A small image VAE, trained from scratch: encoder norm layernorm, 16.8 epochs.
Rows from block 1 of the decoder of a small image VAE, named by matrix and row number. Each number is 128 + 32 x the weight over its row's rms, rounded and kept within 0 to 255. All counts start at 0. After the name is the row's rms in percent of the matrix's.
Before each channel's rows are labels from the 100 images, of 14848, where the channel reaches its highest value: "colour at peak" is the nearest of a few named colours to the mean colour under the peak; "peak on" is the class under the peak. Only what is clearly more common there than usual is listed. The data: rosettes with rotational symmetry.
# conv: 3x3 conv (decoder.mid.1.conv.weight, 64x64x3x3, each kernel summed), inputs 0-63

colour at peak: green
peak on: rosette
conv.63 124 [104 122 112 137 170 152 159 161 166  42 156 150 110  89 166 176 145 136 149 121 143 100 108  40 169 121 138 174 119 134  99 119 153 162 143 108 106 127 154 150 102 162 162  86  93  87 162  87 120 104 125  79  93  62 124 167 138 151 120 137  97  88  95 146]

colour at peak: brown
peak on: backdrop
conv.22 106 [ 82  94 136 131 248  99 134 150 157 117 116  97 135 121 100 137 170 142 134 130 146 171 132 162 141 157 109 106 127 113 122 101  85 125 103  83 139 114 104 122  99 112 116 105  69 109 121  90 121 103  98 164  72  39 163  61 120 121 141 136 119  94 162 142]

colour at peak: pink
peak on: backdrop
conv.53 069 [ 98 103 156  96 151 137 132  49 120 132 165 125 142 154  92 123 143 139 142 164 126 117 119  83 135 136 110 141 154 133 117 102 128 115 100  23 118 120 109 126 153 113 171  55 152 119 142 111 113 143 136 111 194 147 215 125 113 124 141 121  46  91 153 167]

colour at peak: cyan
peak on: rosette
conv.23 089 [135 127 153  65 161 121 133 173 151 119  92  73 105  75  97  85  81 126 103 106 126 141 130 189 128 154 138 127 101 115 144 148  95 109 170  60  97 134 103 104 178 122 104  90 157 138 101 180 146 134 138 130  52 117 143 148  61 139 121 177 127 143 124 190]

colour at peak: purple
peak on: rosette
conv.48 103 [184 147 143 134  17 126  48 125 102 126 151 146 139  93 132 212  79 127 153 147 131 121 129 137 102 117 226 123 117 132 139 135 138 163 172 175 153 134 156 122 110 142 114 150 149 140 106 185 131 124 105 136 153 175  88 126 128 122 113 133 113 131 131 100]

colour at peak: grey
peak on: backdrop
conv.47 069 [ 88 138 120 147 138 139 122 127 160 148 144 104 125 141 126 136 102 149 170 129  98 154 145 142 167 130 130 158 170 118 176 144  89 144 142  23 127 122 134 130 153 150 143  52 194 109 136  70 144 179 157 128 101  88  70  96 155 162 152 128  55 122 162 161]

colour at peak: black
peak on: backdrop
conv.16 087 [ 97  68 113 125 132  49 164 142 164 151 148 133  98  79 163 140  97 107 153 142 174 141 132 116 134  90  75 124 138 144 100 149  80 168 121 164  81 114 113 132  99 163 152 160 157 128 107  76 111 145 139 115 150 150 131  71  54 143 161 186 188 122 142 154]

colour at peak: red
peak on: rosette
conv.38 084 [164 177 153 126 117 183  99  83 115 139 107 135 184 142  61 121 161 153 111 118  87 147 141 165 139 187 168 134 120 138 154 104 154  74 149 102 164 126 130 116 159  91  85  92 110 127 130 194 148 107 121 121 133 126 129 177 204 118  95  66  79 135 129  91]

colour at peak: black
peak on: backdrop
conv.45 080 [167  60 149  93 140 138 186 155  78 137 139 160 155  98  88 127 153 129 117 157 149 148 137 104 143  87  44 147 109 166 149 127 104 163 142 106  83 195 150 111 123 123 162 140  98 114  75 151 134 137 129 128  81 115 195  86  74 119 130 190 111 113 140 127]

colour at peak: pink; white
peak on: rosette
conv.27 066 [141  71 108 158  86 163 162  82 118 110 133 123 131 150 115 191  92 144 157 132 146  95 122 142 171  75 100 142 135 140 112  91 141 127 122  84 125 114 184 138 116 144 111  90 142 122  93 181 146 152 123 133 225  98 104  70  94 101 171 194 110 100 103 156]

colour at peak: brown
peak on: backdrop
conv.49 087 [202 174 155 114  60 139 125 126 111 130 149 138 156 191 101 137 132 131 165 149 124  79 150 152 105  64 161 145 113 195 124 116 110 158  65 149 151 129 124 186 134 147 131 181 159  97  48 116 135 131 113 127 158 181 102 120 136 158 145 140  96 143 141  98]

colour at peak: black
peak on: backdrop
conv.5 060 [176 177  61 170 147 134 125 185 162 119 109 162 127 108 101 146 129 115 108  82 109 148 166 155 131 143 165 119 155 144 143 190 121 138 187 186 125 135 152  93 160 123 110 105  73 120  91 123 169 126 171 153  52 113 109 139 146 153 123 120 145 154 117  49]

colour at peak: black
peak on: backdrop
conv.26 084 [161 155 158 100  12 128 161 153 117 138 163 127 126 110 170 118  89 133 159 145 129 131 132 118  97 100 115 143 124 136 125 137 162 164 168 211 110 159 148 121 139 132 157 170 185 140 137 209 127 138 156 104 163 146  89 186 111 114  78 145 125 140  94 120]

colour at peak: black
peak on: backdrop
conv.12 092 [ 76 141 124 164 155 141 194 164  87 146 116 165 126 143 105 102 142 142 132 156  89 177 125 111 173 218  58 103 136 125 122 137 110 100  79  91 109 138 126 119 113 128  96 119 144 112 131  37 129 105 126 144 125 135 156 132  98  98 113 153 170 186 133 189]

colour at peak: green; blue
peak on: backdrop
conv.11 082 [132 140 158 145 164 138 148  98 120  60 139 169 138 104  51 146 160 150 187 162 123 123  91 134 124 137  96 122 143 149 148 113  52 149 148  53  67 198 123 101 101 120 125 122 119 153 136 151 127  99 155 119 122 184 161 109 100  97 139 143  89 142 162  74]

colour at peak: green; yellow
peak on: rosette
conv.35 074 [138 121 153 107 192 142 162 158  91  85 133 114 119 159 155 168 114  97 122  99 150 125 137  68 173 142  89 175 119 172 148  92 124 143 157  63 152  80 151 105 142 111 120  61 124 117 131 156 155 155 154 107 113 157  97 202 118 168  58 140  83 129 162 139]

colour at peak: grey
peak on: rosette
conv.32 104 [135 108 134 162 108 110 128 161  64 153 139 103 145 111  79 136 159 140 148 111 149 155 105 149 118 113 122 122  70 201 142 140 220 126 128 115 121 165 154 150  92 133 151 137 118 153 147 156 130 145   0 156 100 120 143  82 109 111 170 141  98 155 137 145]

colour at peak: black
peak on: backdrop
conv.19 070 [ 75  90 128 104 161 149 131  69 123 139 102 172  74 103 148  97 151 127 113 137 132 119 154 123 119 160 143 136 177 111 147 150 134 146 163 146 169  48  82  82 138 127 110 145 150 191 172 111 140 147 155 112 160 145 179 196 130 112 108 124 116 102 167  45]

colour at peak: black
peak on: backdrop
conv.46 071 [135 117 170 109 101  97 109 149 129 171 112 108 124 134 170 152 176 116 150 138  70 134 124 149 137  95 138 153 116 136 197 111 124 142 177 177 133 107 151  97 135 130 152 168 135 110 123  65 161 164 126 143  96  81  21 123 149 138 107 141 130 188 126  51]

colour at peak: blue; purple
peak on: rosette
conv.33 088 [ 48 115 114 157 188 122 140 133 117 136 113 111 106  72 103 139 127 137  79 108 144 171 105 117 157 188  94 113 146  67 156 171 134  90 185 113 107 136 144  70 118  91 121 109 113 150 210 119 162 118 159 123 127  65 165 122 120 107 111 132 154 108 127 182]